A small image classifier, trained from scratch: layers 12, 13.8 epochs.
Rows from block 7 of a small image classifier, named by matrix and row number. Rows with one number within an expert belong to one neuron, the router's apart. Each number is 128 + 32 x the weight over its row's rms, rounded and kept within 0 to 255. All counts start at 0. Numbers have three digits each.
After each expert's rows are labels from the 100 images, of 14848, where the router gives the expert most weight on average: "top examples" is what is common among them; "colour at peak" is the nearest of a few named colours to the mean colour under the peak. Only what is clearly more common there than usual is listed. The data: views of escape-time and Newton fractals. In brackets: how many of the 100, against the usual share in percent.
# router: router (model.blocks.7.mlp.router.weight, 32x320), inputs 160-319
# up: expert up (model.blocks.7.mlp.up, 32x160x320), inputs 160-319
# down: expert down (model.blocks.7.mlp.down, 32x320x160, transposed), outputs 160-319

# expert 10
router.10:135153146123167142104115107136090099091117125093112147125120131136099144144146125173160133163110115101134089115116077168112165187120081180188174068113152077152097122116103109122073105136128093197118160147129118123098113130142045153141185174115114069069129149123068136127114148148084137148117102107090162166168110082034180196156136146173048133109102124116142124081113149154145123127074143170124151119123097124085131138131143168107184154138059109155148096155182181067104159188123114
up.0:162133154107175136142130100185138113125165202148141162159158156140093160175147167104083146112125114152111077131142165191125193141075141180159163089117140124171123086161096121151116133161139173211167156127159167063004044123162087133133124131135140129140151127120107126125157158131136095132155140115155144134119138126009148132152157187120000138107107157073142111084148149160104136169103160143130095111040169133148137121095088119138154114147104139124107160140172133095157154157144096
down.0:104172156145146157175135115162108093139131148173110118152124114174132154127065141161102148142162138120165166140139161128190111135051180098110167165139186136173143134083159123168113145150137173106175135151108128018099045125140153118155138136170140142158145145119110153157156134141177104119116176098100186160047151181110121170097145158093085131152125099096145143146125152157131123149129144181152134211087117142159147154176097092132121134162172125082116141144119177254173156184105095
top examples: dark (59 vs 14.4); grey (39 vs 14.3)
colour at peak: black (59 vs 26.9)

# expert 30
router.30:121074156115191183116114117078158179154115130143083146088120068174149164117213114125103163143075133074110103110182122102068108123120073131073168068078142055166088141145109143132104126112126111091149139134112157160121194124144140112132110173101130133107168193136106142147141161107131150127109081100116160164145137095165083178117095123097148131129127154099156121061098201096148081061150170105140116192143162192163130165078097107076172112103128115096142178146119080124162170089125169
up.0:138114145168132148116140138136127144101131074102079154121129129091097105109126090108125087060114111131105131104074037207108130038184115115114116059113118112130124129063072149144128061121095111110140110125155086210141179099090139136110132129117097197107094145172136103111143113159119114099170109081061081129146096100173062125188112083121155119083094124127110121079077099131163116071125136058111120075180118088108159147103114112146147186157109121126090131127129203146084157146133157
down.0:064100167148099099146132168160127081108105133173136164145114099089120077186092115109119110110220101096119109133141095154101103153173166141137139106096094155135102174079134112110103130140077162153104099107123141131108155147138121051150114110126126136164109084173091098134120125142117067136192190150105109112105115141173143079171122150115181128097143164122081171133070082255146147137089144101146128139153143092104080091103134126098145159134113169107100069136109162186096109154168093
top examples: earthy (94 vs 14.2); burning ship (36 vs 9)
colour at peak: black (75 vs 26.9)

# expert 21
router.21:111107164078183174134163092101130124142099129141135151102082106189138114103181098111076155150065187079140107149143156107078064137138088090078132104089123081180083150184108145097111142138161116108135134124113181127122180115163108133161160150066146108144157154145100148143121201143114082143099087114088154142139115087168086171085100104117105115142131128101143089053137186061139086072101156089097139166121134144184132129110092086084184143093107117104098181139069115129161155088070151
up.0:140139094080117141141123163095164122124115096144108140144140154144088142095170102075167142172071093103179164167172106160112167093102105153173128105130127187099125182123149133150120139144102139126119139171083111190105127126087119112123098112119105085111115158101095077135153113103085105120129129106143114157103195160140059029133151084162123100173078111120093154113174105109139098131137126104124180150124063199104161119101109106107076095091119184111068096132137160207135165075214101
down.0:112084104179062083132083126154129139109141083175085195119113071092114111112089151097144141108202105120125140078133104135196160098166100085117173135118133150150121055100118146181164115108090106105125115130145120129101131129077109118066129102126105111140082100158169078080149071133113119101125099099156117070105078119145128081141099145132148132119116062102084179127088133157113165187140132139172104108181092089096119102078106133076112162139156118171104082121086175174125093164137119
top examples: warm (57 vs 14.4); earthy (37 vs 14.2)
colour at peak: brown (81 vs 25.4)

# expert 22
router.22:120064120064166145083147147114168147145052132118129141085121126186109128102193114092071154128120127052133148111195147064095095117116093129045116111154107089133115137138138124128118158148130106088087118138088147098131178081131106127161122181095155109110120174131062128137128168076091116114088069138061147178157138140147085177111084110120159116133131104112162100060114123082127071108123139086163108194121161140171133109087068104066168080133085075132147159158101099075162147111113164
up.0:194096147112159171095117131120176196072129087117110154096181138149157170143139093103148118055122161100121164154145091160119089108150124132147091101141130110144117125112163154116155131107136147137094117131103183110103139067134079075129138172109152101116110195131081118163164188116152166105191075144130132158130133137165128121171186152168117066135111081159117157081158146108120108144111135103139171126131166194117122157102074134172186108150160109143182120153154129074162160136133171
down.0:087169173096101155130175161139141138130165176135100136189139138153108157122088108086102119187135139129055136142099086111148133099157109130128101179125096154126166147173131121169151080152102132107174076146139118127162085165152171160091105108150119191173097159145130080115088101106152162079113109134116098120165152153104095127063181095140131157058160125090098128107165160146222155094175119137141127138127093102110126166161084130101089113132218124116150134086123068077113152142101121
top examples: vivid (63 vs 14.4)
colour at peak: blue (40 vs 5.7)

# expert 11
router.11:118099178088152166156080106102166161178114117065077159093113110194116160121199124125099147167096186172145074090144164111088130145180117162107119076094105149171148134128132159070117119116155103126120152091095112088130148101116107119108155151103116115108118177081093154114142136090128141129061093117106179150162118168152104177123078127149136111080144139071145127125151161063132073070107131098075207138112110173117092129112086094123156133058145086121148177191104073116131124056082136
up.0:172137089131112082106082179106110118122120111140144149132202147113129135166113143127085117101149121101106151190092154069174109142111147107127142154051124112071086124054086091121132181144167138118214123135143107087093148108142169100073071112126068146116116133114138113066086102146115136110189184105160099105135090153116120068112166143040192078152152138133106130116125100165069111124138153119094116114134061104124117090197132130076123096149164116168103083114109128099111114133150108
down.0:146096140133101110109119152151085083104125118127067151114103121087127133198119141158193130122096043162128179186148161157136195148175152107154181122138116100159144155048157115138082112167074154106088126193134119177148172165103108075099119091171145167044082100177088172130065138061159089143145096152108108121128124097092166072096093138136139148109101155041127109073151112105180139123106094134108167093115070138111081098149116123107093094112133174131116150139154157126123124141121162
top examples: warm (80 vs 14.4)
colour at peak: brown (65 vs 25.4)

# expert 15
router.15:114122192053050068111170110140151105134100143071127153102112135168088101138083116119160068098071102167155205158102156128098151172138181058190109139174164161129089165085142102086158089142144125068196134146146105170138073107097154121074119118109160181113132092176120147068110091126108072080151097056160123109113148134194102069120135113175144128172108080106101143128125149117142109097121172139074163090167114129070117173186130119131101157126170122115162078123137092133090107086154085
up.0:072088199034093110106130112193127124125128163111092136078125127124114121144135142127093113097041143146113159106105132126074147167116148061079127159156125154172102132105144143103180109139160135067111133129125126136176071139079212106117107095172153208117158082155061174126091131143109101115133129103142172086090123185125125081118090074110146173144110099138146143123104162125132185094103135144136105154178139116128139166168138098120118134136148134089118106115103087102132029132131098
down.0:134142161073167175104158092144158121120127137127092120142150158149164156176114118120147168097066158121151079155188138102155089128158095112134171148174174138167129162156163123134130176130194095181115130122134159136098157154159140147148122199161139141071146168132175159152178157161118169127170140101160139057113146135162179148123176148116115085151147140177164109119118173156156133156158117127142138166107155131143158180068147150177168115121174129118165120150146151092128167068070151
top examples: vivid (100 vs 14.4); Newton basins of three roots (27 vs 11.1)
colour at peak: green (55 vs 4.4)

# expert 19
router.19:221124093101139136087141108171160166111106081115081162122128113125079107112103136139132099114112096084144215148098089111123121210167148101137074155197096122064127154111140094133158125111123147121137150121099109100147143135150180141088079142152136162061116207133097119168125106140095112117105109101099076120105138123128063179135144099151157100135062148080168169139120044135129150129090148154096150089170130094103170104169076153204140139101107164094150138101108096092071151080125112
up.0:155120129140107098093092114149150101137117127086092182115118131121074113184081176127147086064154082104140157139102149107132122133189169088114125145141116134096157180142128087101145115141075106140115098187129063097138121132132151131098111043136141131094104137128097181143206096103120086083179132150110123103127136123175123086164178097138171127084049116161076179119092055112086087154116148178067175069162113141073167097150117123141127122081179207117101101102088133073069171117180097
down.0:167164140072124093133163113153145133133195134090140122090171126141116156158113196126143121153061143171119133152189158110085162138136127142174104160121151133156174157119135154099152146170073214147162147126152143146099077167167147120088204139166155117105150101129088176092184153158163164113139172141172118139138129071103137088167165201139122185123153164197117126167196142168124166155166119139167149090134103139124136125134186073125117205142146141153141148122153153094129137086083115
top examples: vivid (95 vs 14.4)
colour at peak: purple (63 vs 2.2)

# expert 16
router.16:087215127131053110118112086184165117081102148114110085101157148150147118099074111156142134186169107175111116146153142107171105165128128186185157173123238143184088075101160062145123173130110090122132083086104098164164177125132158127172106124094148162079103063129131144159112118107102131145140096120186143056087106141086136051094147131095143136203142133117067169174170140089197100124085095138115104144142089157158132176098126170121137122112100113096140088104147119108167129153157100
up.0:130202127164084130149097109171179130105100155140113059105099125154141111098148116161151134188163132194151139185175183116173156166131113198176167182103206128174115119135165093164152185114130077136091112085106129144174168113134099144167109125112120130122138102149147163180099137068114099200113094136188150090104146157067145099070080151129152167212125146082070150199168159146143113098098143157094108142174124145177139166086131143107137116059099139094139123122148078096205129136159136
down.0:087122101156122147166161105206087162141198135169130131176187123123135090097124140064098133137150102137156118157095188201142164045130212094075139164141113132177094132178136103150100100108133135148114126058152113149116145132121119119100180153115167080151146106091119134140076126081137124076065241146140198154161134109061087181100123134102155131137139118068131158088178180135091092169092102116111123153086136150088109115122145136149153127133116111152103145063074138179099148105168130
top examples: cool (100 vs 14); Newton basins of three roots (27 vs 11.1)
colour at peak: grey (41 vs 16); blue (33 vs 5.7)

# expert 7
router.7:134100129088166179150122113080161118159069133043121126113128113130123131075186079145107142168065138079118122135139112096061062140146101159081136120091158069148107114122113161135114147110126061125120135110111169157153190109135130106183109175125193134112164142141067120127099158092081115132136089134085143177137081078167101169109060155138118100187141149127130118099116136091168065108142148078144147192109109153123132179110054112096183113067111116101147172179082108140172176116104204
up.0:182145155116126167111153121109155136126094123073140214075065076091111156146068134110109118108138144131129151123160163096076120072138141172096136132131119159205163145082143110091133118118115116070122156175190137183102133107108150096126134103068136193156107073085095153113190114093134159156169119146129153106125152082181120138121130193150078128165130090129129137080125163081173115143161047106107142150075076094049140149114089113100159128131116140160172143129112088099123138084136160
down.0:131121106193106135147116147107127110111120107203147157212086101155096148153074150107117073178119124100088126159085095145165130083144233163076122076131064122136135148113083135142123109099158110116113156166130203127149130138088147157131116111163108121125121172097133139139188112130191093085195146093090152086112109187104086123185162153150105206119123101110170118118118182143115147156178097138199145092206103071116124134103098179082104096161147143119128063134042124176107076113177105
top examples: pastel (100 vs 14.2); burning ship (42 vs 9)
colour at peak: black (97 vs 26.9)

# expert 18
router.18:184074167116167213142094107117164152138104111088104140084084089171126129088177136134082157188120135088132112108139088059063060103120127129057158110070142099160113151165118144106115144122126090121131125132103189145106136101157118111135126189061118113128145181126099094144102174081106109122073063153067119137160105104179092164134127132136153158139095169112174060077141185108137083099137138062175135160130130177145145163108065107102196104070065121091150172176112070113158168098128106
up.0:064188124128075113146070145127085079107169091132151128160134094067134083159092120096157084089148132131126118130076211150134121117123135141184104165164055143105134104119076115116140089166108139106099115151104112125140166104140107104093109090106141075146114068128126072099138150142133132170166166083118134128143149154146084107121093164133151114073143149145140152146103116131124101132135101106088113074187088038073089045111179172107059148146108152170134118053115114106116111138110095
down.0:189117154129145111084149164148178149174097170102142192176188105080153167144131133146163154158165116178134070040195117104144135127153119128175142118123124126118156075168155131123060120146092203116119147139133093126111142195136069131162075121217171124104132107130167094161107147181144129140134097150162132129134178162146136123117162129153135154082076125157119127138154134167065109131102165096177107150138132149204102110108094107102081142164111087116121171096169136138131156094116140
top examples: pastel (55 vs 14.2); burning ship (40 vs 9); vivid (35 vs 14.4)
colour at peak: black (95 vs 26.9)

# expert 6
router.6:102155146086128137104110113087099102106108113110129109108120188131120144149115118188121137151095123104155128130109099155126170064148099140157074102132139100127114166135126130167075146158103199055055092110109073147164195094135192123183151163041154177071098144095184179075090089114128171100121130128144155122113126093172224116112053091094195116095123176117146120152117107100169072134165105168167122131166120108141112110082122120117156095179109131149151156160124108037104070152105144
up.0:111144188130143159139090173071099122143125101122167103186107189102176125142142145140131096151124134109130081054078048135146180104143124140088089054130108133133131130084092147141057096146112185117055131096120100193177197122131179112170165144063121176131120109122150155080132120114103180102124167109113164105139089119172176120134076117123192119117104129147199177097081152089151074098168120116143172088161121125135139066114122123105145124162094115218133124160122114100087078149079135
down.0:144168134194096182179156102125168108119152171164141130180115137165169152172127071111152065136180169171121093076093110190146104127197187110058135111153104066128130149124090088139163074135123094187109076160152107109134156151108085142072149131197134159178102116086099150152115125149163138106159155081060196112151148176133151160175132110142175104143105089115130104125112148106155155097127067155122123138138075103098129143162172163129167153166134155133148072043148169207108097153109084
top examples: warm (100 vs 14.4); Newton basins of three roots (27 vs 11.1)
colour at peak: orange (41 vs 2.6)

# expert 1
router.1:122172111113079119089153111153108085089107146134132120098144152126047125109146142134171126076153117088164090080114089124151119138125066155200075132149098141175089134129079100106121140145133105108103125083116097137179157129060140182138132155152118157092178081143089168157080092167129137101109113116140117141140113171046149088116104116185140163098177131101169142157152098152176132080170121135147135106181128116082101142152101161183124172123099111122096113114193145145073131196160115
up.0:184104108112076103096107104167140123093093099151091054143134124130118141078185119154162129135134159086117108087104196108130149153135120133136132147131114145115094144148131141156183122120181145140162133088107143191156141134109144191133129109140165158163172099158104129193065138162078113123085046106109147135135177186101133102066108100191112123105145154091168136123134134147167179112151124144130121125153141092114122136160102160174088130174107185131081156119148050147145103095139081
down.0:114132188139145140169146155146132095151186154194156059202144110124180116066088134117155140141190116136131107122122119174186149082149202151072175178088166113186094119114145163138104120087119155154113121041177132099065093108130189121142108117164161168158105115121094108126062109084156109156090190112158087145081095076079109163117083162090143137114109099113113131126147135151132095249084141114108151104072113104124119131153105097132102131115104122036121083105079120206099144186173112
top examples: cool (100 vs 14)
colour at peak: grey (43 vs 16); blue (32 vs 5.7)

# expert 28
router.28:147095204090193189130121091080149117119091171066154163129145139163117138083145093159085186095091198107123094147175100101090128132139084133061074087099167065125135160175124122092129108144152120084145115145091151121151161169162078165164159153107120156121154151085119164150113130133087113141108075147088189155183162132206094170098127106089130140117135145088131094067108169102145092111070130087162102172141136172189130170086133075118147087104107095110120170159107097074120145111114174
up.0:142104116146135113139125093140109157128172125105107183102155111103142105153083107237083151149115157117161078153169126169122147208090114204165102133155131066125117163118165111103135105111117079157111184144132105104139130136131074158128115111137078073133126119194108249112190134102139061148130166154117122147098125130064244111134119157094140127159107139120111083094195141165132106173108173124058153112105140152109145150106125222046129165098142149068118172161190172114114177112132126
down.0:065137138109139128178155184132072126079140167187135109102142081150100145228107133103126138126123126125151139124128179141149132209126213122132141140049144083129148116101053219166091139094158176143181095189155103145094101154122149105096126142194074114141162122149136164128169097114145077089196109126101119147116092188084163118175145146134111105141135179154155101082119131118109164150198122200079173137096136149144114112150175149146094120170163101186070161092126120155075139167142148
top examples: warm (62 vs 14.4)
colour at peak: brown (63 vs 25.4)

# expert 2
router.2:151108143135182117140082120088143101091075087156102111103083110138091121161089079174170133072149118116117097127132179144156150048109186168133069144155181143177112086079164084142125075082099102117122128153156178175190158121177140074107086109103126094113104167139116167141135095138073088078125115080083096189134160102153059119136145105150095140165082103099144145110119152079180103086069097146113095125149105158176143139109127125108154138141164157069118122109146146079094177097100156
up.0:126141117100092131140137141156149141136170100050112080129126157139157167126095125133072130167141070103078140128117071109155100147123088094129135114141154094095151108161202058144105143100158110109112109081113111087134151133103158138172099162141139149125090134161226140092071134119166135117096156083107147104101085151123191141169083125082103113108183128152158081109137081191109132177087188120149144136138101119121071103138132109123170152098100067176140159152122145096146088136113128
down.0:077084134115106122145101152106111167184082117081082142134131134126106113130147126137165105136139090125130151095089105127119082108149113113121162091155125125085133048125123170073145163091047126109129128180183107164121158102090172148185127069159107121079093131102094160068154170136138141100145116094098106160128071123155054096105173091132122072044131098155139121132112099122147165088093100176140117110112092145088130069168139096066089084137150080119077088185137135127125135113107178
top examples: warm (99 vs 14.4)
colour at peak: brown (94 vs 25.4)

# expert 3
router.3:115090153096175156113153126096125135153138148132126133114112104167153156106194127140067165166114171086128115122171099083094121137136093160077161101062122070168138167130120133120138128109117121068138130155114146116136155107119087117180150198124140151145152192108072133161133149110108111119103084110069147151167151098181078162088116107134105126167120136085127124080127186111120084067097142088145137176130135167169138143110140092118205088104126143109134197191097101117157146101118183
up.0:098176143140089118138110113102205107148153023108061111111165143115103128111139144139134103137099038140152168099093128137086206112165127122121108174168078169129101134064143137163167088129104202101156157085124100147180138064083134117170123110127085108087129135048116138148150124133134155135122170177136086109104087070138070074095130122141136119066085125093137100166066148126097120155108049143147165079141060104159152134158114152103127055098137151171157068152134111148131120124136137
down.0:104131153126132117129102125136097122163114090158098141144121097129125146128136082137103095102147093107108104099086101174078122109128159130137168131118095102168093084139074079054155059115078120108138119113120148129156147126099210050161099115139140128159119077114166151097130166125179094090188141138162201125106123093111103077150128099163152113047130136165117090084085154134154174149092124155113097103078086072099111128096174116140107086180183131156086081124105113131083103153123140
top examples: warm (60 vs 14.4); burning ship (29 vs 9)
colour at peak: black (70 vs 26.9)

# expert 14
router.14:121109158085139166128187134116116148168099132055119141099128089199140139084196104096070172142082149094136123131193164101046074120139092095052126091108124076152081138151106134132149141088139135092112101148136149123116173075161109129165135179079159117103139166131087131135133195084124134094092082151110146143172135129161132189125096131115103101126109119102158091059129168086117080061125124106142158162141161168152155146101099083108185113061135124073120156157083086107180160112093139
up.0:125112135143072134110116056115058141137135084086119151115129164173088126164101128106133114144125083116133155150095168118108166125150161065131116139110085138159117111128101172122122113187154106134075116178096070139120112118127147035199191136116129104157114121118086106081181123168169110078179093098144169135198072151147193087126156063133163059107122178062140194134104071144178143078166164099120124136116080126074154113163180117146120124141169102159133101155111101107105046135128104
down.0:129124142052130108117100156121096070133186147148135174131097132116173070176156113165140067163062106122078065118116150110131118123117120096110128150092170139186170121173140087097083102106116094130098154147134129129089127115080130164100082206147115146131132151144158108102127146135164142150097120140131185144097158147107131133129141083108079159076085142217107101119122162124108113171085164094146196149122142114122107110232166164119143078121090081137150135081160106112111120139140089
top examples: vivid (54 vs 14.4); burning ship (42 vs 9)
colour at peak: black (85 vs 26.9)